Rows from block 2 of a small multi-label image tagger, named by matrix and row number. Rows with one number belong to one neuron. Each number is 50 + 15 x the weight over its row's rms, rounded and kept within 0 to 99. All counts start at 0.
After each neuron's rows are labels from the 100 images, of 14848, where the neuron reaches its largest size: "top examples" is what is common among them. Only what is clearly more common there than usual is listed. The data: analogue clock faces.
# u: gMLP up (value half) (model.blocks.2.mixer.u.weight, 512x512), inputs 128-255
# v: gMLP up (gate half) (model.blocks.2.mixer.v.weight, 512x512), inputs 128-255
# out: gMLP down (model.blocks.2.mixer.out.weight, 512x512, transposed), outputs 128-255

u.66:36 47 43 32 49 56 23 44 45 57 37 35 71 48 55 49 58 46 33 52 52 47 57 62 24 60 55 32 49 46 55 47 73 55 50 56 44 43 40 43 51 65 56 70 77 43 46 23 29 57 34 47 36 23 36 38 61 32 36 38 53 68 80 34 46 30 56 71 61 60 57 46 29 45 53 60 34 56 60 48 76 47 59 40 75 52 41 30 66 44 43 57 39 68 43 76 60 54 38 84 24 69 49 24 37 19 32 48 33 20 59 63 65 57 39 36 59 21 35 47 26 33 83 45 55 42 69 29
v.66:43 55 49 58 42 29 45 41 47 57 60 63 66 49 67 42 74 39 28 63 32 68 33 36 36 47 49 66 60 69 64 50 56 48 51 57 39 58 34 55 51 66 54 62 29 40 62 71 48 51 57 46 45 66 36 32 37 38 87 12 68 67 78 63 40 57 70 46 64 56 69 83 43 55 49 67 61 60 60 45 44 51 88 45 43 49 42 44 41 75 55 65 55 35 29 48 80 57 39 62 59 50 19 65 30 53 47 36 55 60 58 26 31 25 40 50 45 49 74 39 39 33 59 37 49 51 38 32
out.66:29 73 78 67 51 51 39 30 89 47 75 59 49 53 28 47 42 65 73 51 66 76 44 46 63 61 57 45 39 77 60 41 47 18 60 71 54 61 44 20 41 43 41 70 40 44 77 39 48 39 63 37 73 52 76 40 37 33 52 48 18 40 44 48 63 50 51 35 70 59 24 58 41 63 12 47 49 41 39 71 50 64 64 44 54 35 75 76 35 52 46 43 26 35 38 42 54 50 20 24 27 58 22 64 40 37 47 57 62 38 53 42 61 51 26 43 42 57 42 49 72 45 48 36 80 41 43 68
top examples: minute hand past 6; minutes: 30 to 34

u.127:55 40 38 85 37 43 52 63 81 65 56 60 68 73 35 61 03 34 56 52 64 52 45 24 20 70 43 48 79 45 57 48 37 59 82 77 45 64 27 54 43 57 53 55 46 44 82 36 49 47 47 41 22 37 52 38 62 49 41 47 61 65 19 38 38 52 55 59 41 50 44 46 60 34 46 40 48 47 57 47 44 54 66 73 50 27 64 70 71 30 13 50 47 30 63 52 57 42 33 49 70 54 38 22 29 53 67 51 57 30 82 38 42 32 67 39 39 48 45 27 42 79 37 55 46 55 23 16
v.127:44 54 55 54 32 58 56 70 45 44 52 57 25 53 51 21 55 47 48 57 55 88 35 47 61 61 61 60 66 33 59 79 37 52 56 33 62 48 29 59 55 46 30 65 66 64 35 45 47 65 50 38 47 35 54 48 61 36 38 43 51 52 59 68 35 61 41 42 56 26 61 47 60 47 31 44 48 54 64 57 69 46 66 35 60 46 45 74 66 39 51 54 55 78 61 46 20 49 55 70 48 36 70 79 24 49 38 55 51 81 57 54 65 46 51 76 64 62 50 43 32 39 45 73 46 66 47 56
out.127:49 23 59 54 50 40 48 68 74 64 40 52 36 52 60 59 39 62 50 61 11 61 44 43 29 53 72 43 39 45 38 26 21 55 49 27 85 48 49 65 48 83 59 62 60 43 49 46 25 51 62 27 44 36 45 35 58 52 38 58 69 50 62 44 56 40 56 60 70 42 40 48 27 34 24 31 61 66 53 53 40 70 26 52 44 61 48 59 19 56 49 63 87 81 52 49 33 60 67 46 44 63 56 42 64 53 48 56 44 28 74 68 40 59 75 49 28 20 51 29 37 46 48 63 38 36 61 40
top examples: hour 12; hour 1

u.167:57 60 40 59 43 46 48 21 46 46 74 47 71 37 29 59 54 87 40 56 42 38 40 21 59 39 41 34 75 45 47 13 63 70 52 69 23 66 41 59 39 27 56 49 58 68 21 48 82 31 53 39 42 74 57 20 43 44 36 31 64 79 27 41 18 50 32 34 34 41 63 38 61 68 33 33 50 34 72 16 48 42 67 53 59 72 37 30 53 47 53 51 54 12 28 42 78 64 58 37 74 66 31 47 34 44 32 31 57 67 41 26 69 32 33 31 48 46 66 46 51 51 45 52 55 75 33 54
v.167:64 50 52 70 69 47 37 35 09 72 50 81 65 51 40 48 64 27 38 57 58 52 61 45 41 52 22 52 67 81 47 15 62 54 67 24 74 41 44 64 50 68 60 37 75 51 28 66 23 49 63 54 41 48 40 59 47 52 33 65 46 45 55 40 58 37 55 61 43 67 74 52 45 69 67 52 59 52 75 55 33 17 24 66 89 42 46 46 24 43 43 58 53 33 47 68 61 49 53 53 24 40 60 31 72 31 69 42 60 75 63 66 51 39 67 29 39 36 47 23 78 47 67 59 48 66 31 50
out.167:50 24 36 64 64 34 59 54 52 42 19 49 22 65 50 55 63 39 84 58 51 62 57 69 56 43 52 60 33 49 37 42 40 49 54 41 46 35 53 31 53 46 34 50 56 60 41 43 60 44 73 53 46 47 48 32 44 51 54 59 64 54 50 80 33 85 75 22 53 50 48 41 41 47 54 39 35 38 45 71 69 68 51 59 75 49 59 25 37 64 25 64 48 66 36 35 52 73 49 48 32 53 48 18 63 33 31 58 66 49 54 86 61 57 43 27 65 36 54 47 70 36 73 59 58 55 60 08
top examples: hour 9

u.343:49 44 43 15 62 71 51 55 55 53 68 56 26 42 60 22 56 72 64 50 63 60 64 59 50 67 39 51 61 75 38 38 52 63 46 41 57 31 16 47 46 52 31 58 65 37 57 54 71 41 49 64 15 76 37 48 53 50 35 22 66 39 43 60 55 32 47 42 63 70 70 52 41 66 64 63 46 53 46 48 54 67 43 37 47 55 58 84 49 25 69 22 30 24 51 41 40 70 48 64 38 52 31 45 43 42 78 77 39 63 54 46 48 48 15 53 22 46 38 59 61 70 45 63 34 61 34 58
v.343:17 31 62 58 73 63 68 40 51 59 54 67 56 52 60 68 64 25 89 30 65 43 55 45 57 55 45 40 71 67 69 33 61 81 49 63 46 24 68 45 34 65 57 42 31 60 18 19 57 58 52 47 44 69 64 05 70 44 41 40 65 43 67 39 46 59 58 57 39 45 58 31 54 26 66 59 42 59 52 58 91 39 35 49 53 31 51 39 36 47 39 66 54 75 75 49 39 68 43 73 26 70 56 54 57 67 45 57 40 16 42 53 72 42 73 20 40 56 44 47 48 44 44 53 68 63 55 60
out.343:42 48 45 32 40 44 39 22 37 57 44 51 61 64 45 44 65 50 39 69 53 44 44 56 42 53 33 43 54 56 79 18 52 34 33 42 45 73 51 36 59 55 37 74 37 40 45 65 43 40 32 45 48 38 47 53 32 49 34 49 49 73 58 79 72 55 55 65 51 62 57 74 75 51 52 59 53 49 62 57 58 40 61 68 67 48 27 23 69 54 54 28 65 54 64 64 77 34 63 45 19 50 42 67 52 27 37 51 68 37 66 58 64 16 58 52 86 67 59 63 58 73 28 09 45 41 71 44
top examples: minute hand past 2; minutes: 10 to 14; minute hand past 8; minutes: 40 to 44

u.431:61 59 39 38 69 46 50 58 54 45 42 64 83 46 39 39 38 62 53 59 65 61 67 29 49 55 50 44 37 26 59 73 45 42 57 29 59 43 51 41 16 40 35 51 50 35 46 25 51 49 16 42 45 77 41 56 62 63 35 34 34 22 38 31 65 44 36 83 51 32 72 38 47 32 76 67 51 62 60 72 75 78 49 51 36 48 52 59 47 10 76 54 46 13 67 54 52 38 53 57 57 64 48 37 37 44 68 42 47 48 48 66 44 44 76 51 40 43 48 11 70 53 76 79 35 89 31 45
v.431:64 47 63 56 28 53 49 60 49 45 49 22 48 49 46 43 57 12 44 52 55 60 40 72 71 74 74 58 17 82 55 51 45 29 08 40 70 24 33 26 46 53 43 44 63 59 49 64 50 65 51 39 41 48 40 54 59 58 40 39 56 65 41 34 61 75 40 46 38 25 61 47 50 69 72 53 49 32 49 57 51 61 46 76 38 56 60 67 52 28 38 42 50 25 34 41 53 52 70 52 32 33 48 66 62 42 78 60 67 51 52 67 31 61 78 62 71 41 45 45 72 47 53 41 48 40 61 47
out.431:42 40 44 40 56 73 60 56 53 65 49 53 54 59 49 57 75 25 75 52 79 50 64 54 58 51 22 64 54 69 21 37 33 39 44 56 69 46 50 36 31 43 44 51 49 47 57 69 75 53 65 28 31 45 45 47 36 53 60 60 69 71 68 31 59 57 62 68 43 56 71 26 32 56 24 25 48 38 42 43 65 56 48 39 58 43 78 49 76 64 48 43 62 58 55 39 44 64 74 59 43 43 57 76 33 57 76 42 50 61 73 58 41 82 70 69 59 43 77 38 51 72 51 36 40 57 35 46
top examples: hour 12; minute hand past 8; minutes: 40 to 44; minute hand past 2

u.41:57 69 68 63 36 58 45 12 62 61 60 46 48 50 48 46 30 38 44 85 50 16 53 65 52 46 66 45 51 35 37 64 52 60 53 57 57 61 65 35 45 54 53 27 44 44 44 63 48 44 25 51 47 53 25 46 72 56 74 99 60 62 65 52 40 49 63 38 29 83 42 46 32 16 33 66 64 62 85 51 27 61 99 34 56 71 63 56 74 57 54 69 46 41 74 35 40 37 41 48 58 58 60 51 29 49 47 69 38 56 50 68 28 53 72 65 32 62 43 41 59 58 17 38 81 45 51 44
v.41:46 31 23 50 46 69 67 25 67 78 42 63 45 40 57 44 52 51 51 60 46 57 68 36 28 49 35 35 43 57 77 65 53 53 56 56 47 74 32 41 45 31 38 46 49 42 44 51 79 47 72 48 32 81 28 49 14 53 57 53 82 35 44 70 83 35 68 56 43 40 58 60 31 54 38 62 54 49 52 51 49 70 60 48 61 30 73 48 66 81 54 33 59 35 65 42 59 86 44 61 26 47 47 39 44 70 31 34 54 43 45 51 69 45 49 61 45 31 40 40 37 55 27 14 59 34 54 67
out.41:51 68 63 37 53 53 47 44 64 63 80 36 51 68 49 36 42 55 48 53 56 64 41 21 49 55 56 34 41 32 42 50 56 43 78 61 23 61 47 36 31 21 60 68 69 46 77 31 38 37 33 46 67 50 54 52 53 35 29 57 35 65 34 67 43 43 54 47 43 51 61 52 46 62 63 48 63 57 52 23 66 45 51 47 50 44 55 59 41 51 42 66 35 30 18 69 38 66 44 52 34 46 72 07 52 57 42 47 43 69 50 50 35 29 56 29 36 40 78 78 30 56 68 39 53 52 67 57
top examples: hour 12

u.49:08 23 27 50 46 42 25 64 50 60 68 75 57 44 50 63 56 39 53 67 67 40 68 82 60 38 51 13 32 52 43 80 31 59 40 42 53 50 52 43 50 32 60 56 38 51 62 38 60 61 28 35 54 24 57 37 65 46 38 51 95 61 52 49 32 40 39 51 72 79 64 63 56 57 57 38 38 63 37 64 26 56 38 39 73 29 37 13 70 42 30 40 67 56 41 60 45 58 71 45 65 30 49 35 53 50 48 70 62 63 35 73 62 72 48 19 40 40 80 47 62 45 38 40 48 33 42 43
v.49:60 42 68 33 61 23 73 76 40 32 65 32 52 52 51 54 57 50 84 56 50 42 62 51 71 54 68 51 56 42 28 32 24 49 52 35 62 43 46 64 84 49 39 46 47 66 73 39 30 40 47 61 40 31 57 40 39 19 55 26 53 59 47 39 26 50 46 85 68 34 26 56 43 65 60 45 44 54 60 75 62 55 38 63 53 62 60 55 65 60 35 80 32 50 44 46 24 57 59 23 83 61 38 50 46 19 45 17 49 53 60 33 46 69 62 44 47 29 66 55 68 43 35 32 37 48 23 68
out.49:62 46 61 36 40 37 50 66 54 59 65 57 46 64 29 92 43 57 37 20 45 29 11 16 55 65 58 33 09 36 47 34 36 85 38 57 50 74 70 32 74 49 42 36 54 46 47 58 40 23 22 72 51 38 58 71 41 43 63 30 30 62 52 58 43 44 53 56 30 54 51 34 58 37 33 48 54 78 51 53 52 48 27 68 67 44 74 71 88 60 50 46 63 48 58 31 56 56 31 50 32 60 57 50 63 78 49 33 69 24 56 59 60 54 36 31 31 55 56 76 67 50 38 63 33 50 43 63
top examples: minute hand past 2; minutes: 10 to 14; minute hand past 8; minutes: 40 to 44

u.466:43 45 41 47 41 75 52 66 45 41 70 45 44 29 45 27 39 54 40 41 38 68 75 63 56 61 31 39 58 28 52 57 45 34 77 53 61 47 46 35 30 80 56 40 71 54 64 62 54 62 70 48 40 33 45 63 33 73 25 50 43 54 83 52 44 60 34 53 71 44 17 50 34 41 55 49 30 47 61 44 80 44 52 32 64 39 49 48 79 14 76 42 53 58 43 49 43 69 39 33 50 40 59 41 52 40 24 77 34 60 47 54 65 67 57 68 28 47 48 57 13 64 42 57 80 76 65 44
v.466:54 42 19 73 53 60 26 53 50 71 59 65 61 55 56 66 55 73 43 51 57 31 43 41 50 31 37 29 87 59 60 60 45 58 44 60 56 29 51 40 25 24 65 21 66 64 50 70 53 73 29 49 70 38 53 60 27 67 60 43 52 56 50 22 60 49 22 40 34 63 37 33 78 34 58 49 62 49 44 48 59 67 38 25 32 61 60 46 52 52 52 57 44 29 40 52 60 43 67 48 40 55 60 48 54 64 64 51 39 58 67 35 57 62 60 71 71 44 71 46 41 52 65 35 41 45 37 56
out.466:60 72 65 51 63 57 61 45 66 55 75 64 76 57 64 43 55 50 37 48 37 68 58 46 90 57 39 35 53 49 70 59 34 46 53 59 69 52 54 44 43 41 56 26 37 31 34 38 51 64 52 55 54 38 58 57 54 69 71 50 79 48 59 57 42 69 66 60 43 51 83 52 11 52 24 23 64 57 26 75 50 53 58 46 38 40 51 34 59 62 60 25 46 50 64 53 33 38 54 37 43 58 46 33 58 41 44 81 47 39 59 54 34 31 61 47 59 46 77 62 40 39 40 28 72 99 39 56
top examples: minute hand past 6; minutes: 30 to 34

u.11:38 43 71 65 58 56 36 58 43 59 41 62 75 48 89 55 39 36 29 27 49 38 50 18 58 35 71 31 58 60 35 39 51 51 72 45 52 82 66 42 71 59 61 45 59 47 57 44 28 45 79 45 42 52 64 50 52 62 47 44 59 32 61 33 52 72 30 85 59 64 23 47 31 73 62 30 62 56 78 38 44 52 46 65 38 55 32 51 66 55 48 45 55 36 37 36 43 49 47 60 41 50 70 19 37 43 59 48 51 69 74 50 71 38 43 53 28 38 65 40 47 56 35 63 52 31 70 42
v.11:53 34 42 65 20 82 49 46 52 61 25 36 70 64 56 47 58 63 31 39 37 21 48 43 51 36 33 24 61 48 83 36 52 37 70 48 35 48 39 26 29 47 40 49 48 80 35 33 35 78 35 49 71 68 46 47 48 54 53 65 58 57 71 56 67 49 44 27 69 29 43 56 60 43 59 41 67 39 40 74 65 65 54 74 31 24 67 54 42 60 27 63 19 17 53 54 54 54 36 13 46 57 47 35 28 59 34 67 47 42 26 44 47 59 70 46 50 39 60 60 43 58 60 49 70 36 35 73
out.11:21 50 59 58 24 45 30 55 61 39 48 29 45 46 90 35 48 45 67 67 17 38 56 34 49 54 62 50 74 40 56 74 81 56 33 57 47 40 64 32 45 65 56 73 27 36 28 35 48 47 43 48 64 56 44 43 20 44 42 88 59 61 32 51 54 46 39 86 52 33 40 48 40 47 37 34 40 46 54 44 73 45 64 51 47 44 34 79 46 52 48 56 54 68 44 39 41 74 37 53 40 39 56 61 59 66 47 62 48 46 67 34 45 32 50 52 60 32 50 72 51 81 34 41 67 19 88 54
top examples: hour 12; minute hand past 9; minutes: 45 to 49; hour 5

u.324:44 45 59 63 68 14 61 69 74 56 51 66 44 64 26 34 50 16 53 30 52 69 34 27 47 68 65 58 78 21 51 37 59 66 48 43 53 59 62 65 71 42 43 50 60 76 50 26 33 44 64 47 43 50 53 75 57 50 75 42 79 62 60 56 22 42 57 54 46 49 45 53 42 52 84 59 47 34 44 36 52 54 44 34 57 69 58 38 43 60 59 28 50 48 57 17 57 43 54 64 55 48 28 41 44 43 30 49 36 54 58 54 41 12 40 47 72 88 54 49 61 76 37 49 24 39 46 20
v.324:29 49 49 71 46 30 63 26 33 51 59 62 40 41 41 65 56 38 46 32 82 39 57 39 46 23 59 54 52 37 51 66 54 15 53 38 45 38 71 58 59 57 64 49 37 37 63 64 50 79 74 17 74 43 80 50 39 50 46 55 89 70 68 61 42 57 64 58 53 36 62 62 59 38 36 36 44 44 37 60 66 45 40 42 60 45 69 27 50 59 55 55 74 70 40 61 36 23 46 34 55 39 69 43 50 43 60 34 67 56 42 28 55 49 54 43 51 24 43 51 65 49 42 45 61 47 40 76
out.324:57 74 59 37 46 85 30 42 49 55 60 59 52 49 68 60 68 37 52 60 58 41 49 53 33 23 60 60 38 63 52 46 40 60 62 52 55 24 66 55 31 41 44 31 49 65 85 68 58 46 63 57 49 42 74 07 83 55 51 38 67 57 85 73 33 57 81 57 46 72 43 46 63 63 51 54 35 45 32 56 47 38 38 68 61 59 44 23 33 40 42 65 23 41 69 50 74 61 67 49 73 23 70 57 53 54 46 56 43 43 58 60 59 52 58 59 39 56 67 47 35 28 73 52 41 36 38 37
top examples: minute hand past 2; minutes: 10 to 14; minute hand past 8; minutes: 40 to 44

u.53:43 52 44 33 31 55 38 53 45 78 55 55 43 33 45 62 70 29 59 57 68 46 42 56 46 42 27 44 24 31 39 47 80 77 56 62 77 67 42 69 30 56 13 50 53 78 71 57 53 28 31 42 71 56 74 91 61 49 65 47 75 80 42 83 30 35 64 37 44 37 77 78 54 38 44 54 50 57 24 60 46 56 28 79 49 61 50 51 69 35 47 59 82 53 47 34 34 58 54 34 46 37 70 49 46 33 39 64 73 52 49 39 37 23 28 50 51 53 46 45 34 46 33 21 72 37 50 62
v.53:23 60 58 13 58 71 41 40 45 77 55 66 48 36 43 58 53 39 59 58 23 54 56 62 27 68 65 72 26 35 51 63 42 67 42 51 43 62 52 40 47 60 61 61 64 43 67 48 63 69 47 60 41 18 59 65 44 72 45 29 52 35 61 66 42 42 67 53 51 53 53 68 59 54 19 71 48 42 48 43 70 55 41 56 51 45 34 55 53 51 48 62 62 53 21 41 49 87 40 61 56 56 57 79 26 79 48 46 50 37 68 81 42 37 47 45 28 46 59 53 44 46 45 29 39 45 59 32
out.53:56 37 52 53 57 42 14 55 40 45 80 44 71 43 66 48 70 26 67 42 68 33 61 58 37 48 43 52 73 67 58 42 40 38 48 61 54 61 25 40 63 33 55 63 80 47 26 39 42 78 58 77 51 39 57 31 64 34 55 52 39 60 50 32 56 51 49 47 37 56 43 45 23 63 44 26 43 51 27 53 50 43 32 53 48 62 38 62 35 54 47 74 82 44 60 45 58 83 56 35 69 34 58 52 41 44 44 56 52 50 68 68 60 45 62 53 84 64 55 46 51 65 35 92 35 47 16 39
top examples: hour 9

u.98:55 52 41 65 78 60 46 36 70 42 39 71 26 52 52 23 34 54 55 53 45 28 58 42 52 60 64 26 51 44 78 46 53 40 38 64 20 70 64 22 46 47 39 53 35 42 54 56 57 54 63 31 52 51 44 52 71 55 50 33 57 71 62 60 59 31 26 59 33 49 32 49 25 59 43 47 33 43 14 39 39 53 38 34 63 66 53 48 48 48 57 51 36 26 57 34 74 36 65 49 64 66 50 73 63 48 58 58 26 45 37 43 62 44 35 38 51 50 67 06 64 33 58 41 71 49 40 52
v.98:44 74 58 60 55 66 34 77 81 15 71 71 27 28 62 37 27 59 60 80 68 76 75 55 71 42 49 57 50 37 61 32 59 43 16 68 53 58 46 51 56 38 33 57 37 61 42 75 53 47 72 70 76 36 36 41 53 79 56 58 39 62 42 57 42 83 64 70 61 30 26 57 40 64 59 54 20 44 39 57 46 56 84 56 56 33 47 47 96 63 25 72 46 54 45 51 58 75 62 47 22 42 35 41 61 42 58 90 44 74 56 54 59 54 21 25 53 52 36 59 74 44 28 45 50 36 48 40
out.98:49 69 54 45 51 37 47 57 58 45 55 60 64 76 68 59 57 51 63 37 54 42 55 56 69 34 33 52 91 18 20 46 54 54 32 45 27 64 37 43 92 27 39 40 76 62 68 68 52 63 52 51 37 60 62 65 40 40 39 38 52 56 49 30 51 33 59 58 33 50 67 38 38 51 43 39 77 65 86 54 37 31 67 26 65 40 92 49 28 24 69 38 68 49 51 58 51 55 64 36 51 52 68 38 41 76 62 42 63 37 56 36 62 41 44 13 56 28 55 65 58 58 51 43 57 62 42 56
top examples: minute hand past 2; minutes: 10 to 14; hour 2

u.272:68 27 61 49 49 79 39 50 54 36 57 29 13 57 45 41 22 42 54 28 47 14 59 57 59 31 53 31 40 26 50 64 53 46 42 72 41 47 47 47 72 44 42 41 44 61 39 48 55 47 73 74 36 58 43 69 77 56 68 49 52 77 64 32 59 44 51 90 40 67 26 56 34 71 56 64 67 22 45 56 78 48 56 47 59 50 41 55 28 61 57 62 61 53 46 66 27 50 33 12 57 57 48 53 40 71 59 37 62 45 64 57 59 68 53 56 39 51 05 28 24 13 90 25 79 51 62 36
v.272:56 69 01 52 55 44 60 57 57 31 66 47 53 73 47 54 56 21 38 46 61 59 78 42 54 25 50 52 62 34 61 47 81 51 75 46 61 38 44 48 89 45 55 27 12 56 64 54 46 47 41 52 33 36 62 61 76 69 29 59 42 48 42 56 41 72 35 91 45 58 55 49 70 72 19 49 53 37 59 50 38 50 55 62 40 81 66 63 43 45 42 52 77 64 52 59 62 54 33 62 75 29 31 59 66 24 51 80 45 36 51 41 46 45 29 46 33 48 69 40 45 44 36 78 58 48 50 49
out.272:48 70 76 40 78 41 66 39 44 35 49 30 46 63 41 53 49 75 64 61 38 76 29 65 52 31 37 55 59 76 70 30 65 58 51 25 48 40 70 63 73 32 58 57 56 32 73 62 55 44 41 53 55 31 60 59 25 31 54 51 27 61 53 29 49 34 51 59 42 35 38 40 46 56 53 35 51 42 51 41 53 60 48 49 29 71 63 39 48 49 38 52 32 48 35 41 44 64 74 49 56 36 40 30 63 33 35 52 63 49 48 61 68 31 54 46 56 40 35 83 39 64 23 68 11 52 39 22
top examples: minute hand past 6; minutes: 30 to 34

u.453:60 33 25 45 61 61 47 40 57 59 66 27 47 72 80 59 30 43 57 70 42 28 07 67 46 52 38 49 45 59 45 35 37 55 35 46 35 12 25 30 66 62 38 47 71 43 48 55 48 41 63 30 44 60 58 43 34 37 32 63 95 32 36 34 33 44 33 46 50 54 35 18 72 41 71 52 62 55 65 24 60 52 26 47 65 60 70 62 38 54 52 58 25 41 31 51 57 26 54 75 73 24 39 35 27 46 42 70 38 56 43 36 73 52 56 63 54 46 13 53 45 57 62 14 47 78 76 57
v.453:29 48 60 50 51 52 57 29 47 32 46 32 48 50 31 70 54 62 47 62 84 37 47 46 56 55 57 44 52 55 38 60 45 62 70 86 72 50 78 48 30 68 43 59 49 61 54 73 55 17 39 38 49 51 48 51 49 66 53 70 52 57 31 44 24 58 62 47 30 44 43 44 73 49 34 57 54 37 65 46 47 45 16 49 36 46 53 19 45 57 51 81 62 44 68 30 49 40 49 45 56 38 48 36 67 53 60 40 90 72 30 34 54 46 71 48 39 79 49 43 47 76 50 22 65 55 55 76
out.453:58 85 47 37 54 38 31 55 80 46 52 52 40 31 51 85 45 86 68 42 28 50 29 43 36 28 56 38 40 90 48 77 46 48 67 24 48 60 56 82 52 52 45 54 46 59 35 36 46 38 42 59 50 72 61 28 69 55 52 64 34 44 42 69 25 36 60 69 26 40 55 35 48 46 46 49 47 53 53 71 44 41 47 61 49 53 63 54 55 44 54 81 61 68 53 26 34 57 35 41 29 70 59 40 49 44 42 84 48 66 66 54 70 49 45 54 29 56 54 79 32 55 48 45 33 67 46 53
top examples: hour 9

u.498:59 41 36 45 57 27 25 37 32 39 52 47 47 23 32 26 60 25 25 63 52 60 42 34 48 46 64 57 37 64 58 82 55 38 52 61 29 70 54 47 49 42 59 44 51 26 50 38 66 64 32 58 42 40 58 23 39 39 56 44 43 60 66 79 43 31 50 49 35 89 48 64 61 45 47 36 61 45 33 87 48 39 58 52 75 59 45 73 61 61 31 62 54 75 54 47 64 65 14 44 56 50 48 64 51 38 65 26 35 30 79 34 39 74 67 87 55 52 61 43 31 73 32 60 45 42 24 51
v.498:47 53 55 57 50 56 45 58 46 73 54 25 49 42 75 51 41 51 62 62 75 43 32 48 45 47 51 38 35 30 61 44 77 41 74 30 25 60 50 49 64 15 14 78 49 63 78 51 70 73 45 49 33 51 68 38 31 26 49 49 39 69 41 57 51 50 69 58 23 24 66 54 46 17 33 33 24 83 76 66 63 30 70 60 71 35 36 65 66 59 32 31 64 35 55 38 43 63 31 31 35 46 52 52 39 61 56 34 32 54 46 54 53 71 57 73 56 69 44 73 01 61 54 43 41 59 32 34
out.498:35 53 57 44 71 35 56 49 57 48 47 56 22 70 41 43 47 51 45 55 63 36 29 57 60 61 48 48 67 28 52 69 46 44 45 52 70 78 45 53 42 51 63 63 50 56 47 79 18 60 56 17 89 69 54 31 66 60 52 53 41 76 85 60 28 63 79 64 52 59 97 28 51 28 56 51 26 55 50 55 58 25 67 35 31 17 65 54 53 42 57 30 42 49 41 51 46 78 61 55 35 36 44 39 56 65 39 51 38 42 43 42 44 46 60 43 46 31 55 44 79 51 25 44 49 75 45 44
top examples: hour 12; hour 6

u.149:28 62 69 22 42 61 48 33 47 25 53 28 33 59 76 46 60 47 46 36 68 51 55 65 46 65 71 71 46 43 53 49 57 66 32 70 49 46 84 59 49 48 57 30 68 58 66 42 72 30 26 75 66 60 45 06 37 61 55 47 55 38 58 36 15 58 61 56 44 39 27 60 33 54 48 67 54 45 18 14 49 41 50 41 38 52 37 66 58 66 80 36 34 72 57 45 41 84 39 42 32 51 57 62 43 54 70 55 41 57 30 61 40 30 66 72 51 64 64 51 52 64 26 56 63 33 56 28
v.149:28 48 46 45 66 64 35 79 33 65 46 56 43 33 56 28 30 37 44 61 47 57 37 69 67 50 49 27 53 43 32 42 62 42 66 44 51 80 56 81 75 77 48 24 61 31 54 28 52 59 24 47 68 56 66 45 32 41 65 21 13 44 41 39 47 57 68 64 47 67 41 43 56 42 30 64 68 32 44 50 83 46 31 64 30 34 39 56 34 57 46 51 54 51 60 29 43 57 65 35 54 55 79 30 50 35 55 54 33 48 38 48 75 63 38 62 52 70 61 46 45 42 27 43 39 59 46 14
out.149:59 47 60 58 57 42 46 27 38 63 46 45 30 68 50 66 33 52 56 60 65 26 31 66 56 49 58 51 50 38 48 39 65 32 45 32 54 52 39 44 48 38 38 60 57 52 52 90 42 32 40 52 48 49 38 33 63 89 47 67 51 41 40 59 22 45 51 48 46 59 60 53 56 23 62 65 57 51 63 71 54 34 29 46 34 50 35 58 68 48 16 27 57 57 50 40 47 33 17 58 56 76 30 23 35 51 08 46 39 26 43 33 70 38 53 35 69 51 96 28 70 41 49 25 41 78 49 60
top examples: hour 9

u.65:33 43 61 67 79 45 52 60 64 56 45 57 35 39 48 29 27 37 42 47 54 66 53 64 54 72 38 58 43 71 59 76 49 31 66 63 72 47 54 65 49 44 32 32 65 62 59 48 54 54 56 40 50 48 71 83 32 27 59 56 49 46 47 34 29 38 75 43 53 79 43 56 38 59 68 36 43 51 12 40 47 53 60 72 47 23 65 64 56 64 35 58 46 58 81 38 55 47 36 76 59 37 61 31 50 57 22 49 34 59 37 68 78 30 56 46 42 50 50 52 67 53 33 39 70 36 07 71
v.65:59 62 68 60 46 73 29 75 64 68 67 72 33 51 72 63 61 60 35 49 32 62 63 48 51 38 63 69 45 54 55 66 50 53 50 72 39 45 48 24 53 66 42 45 51 19 71 70 61 34 54 52 48 41 51 58 25 54 88 36 40 34 59 59 35 40 53 38 66 53 28 70 33 44 32 49 43 42 66 23 23 46 32 52 47 48 54 42 50 28 52 38 51 54 62 75 65 55 59 29 64 45 62 52 86 74 65 47 32 42 46 27 51 33 18 54 60 56 55 56 49 66 43 32 53 57 49 69
out.65:62 36 44 82 68 30 37 44 44 45 36 79 72 64 72 85 55 51 54 46 53 67 77 56 55 23 52 38 54 29 42 23 65 38 51 21 33 48 47 34 62 58 54 76 52 50 41 27 59 50 45 57 62 49 39 57 61 68 56 47 45 52 45 58 81 61 68 30 73 41 55 61 35 56 39 59 62 49 31 26 32 33 52 48 45 80 56 43 36 47 54 32 68 65 38 68 29 59 30 27 71 51 53 28 35 64 54 58 44 21 51 41 63 44 70 58 63 25 33 43 41 34 57 62 49 24 50 43
top examples: hour 9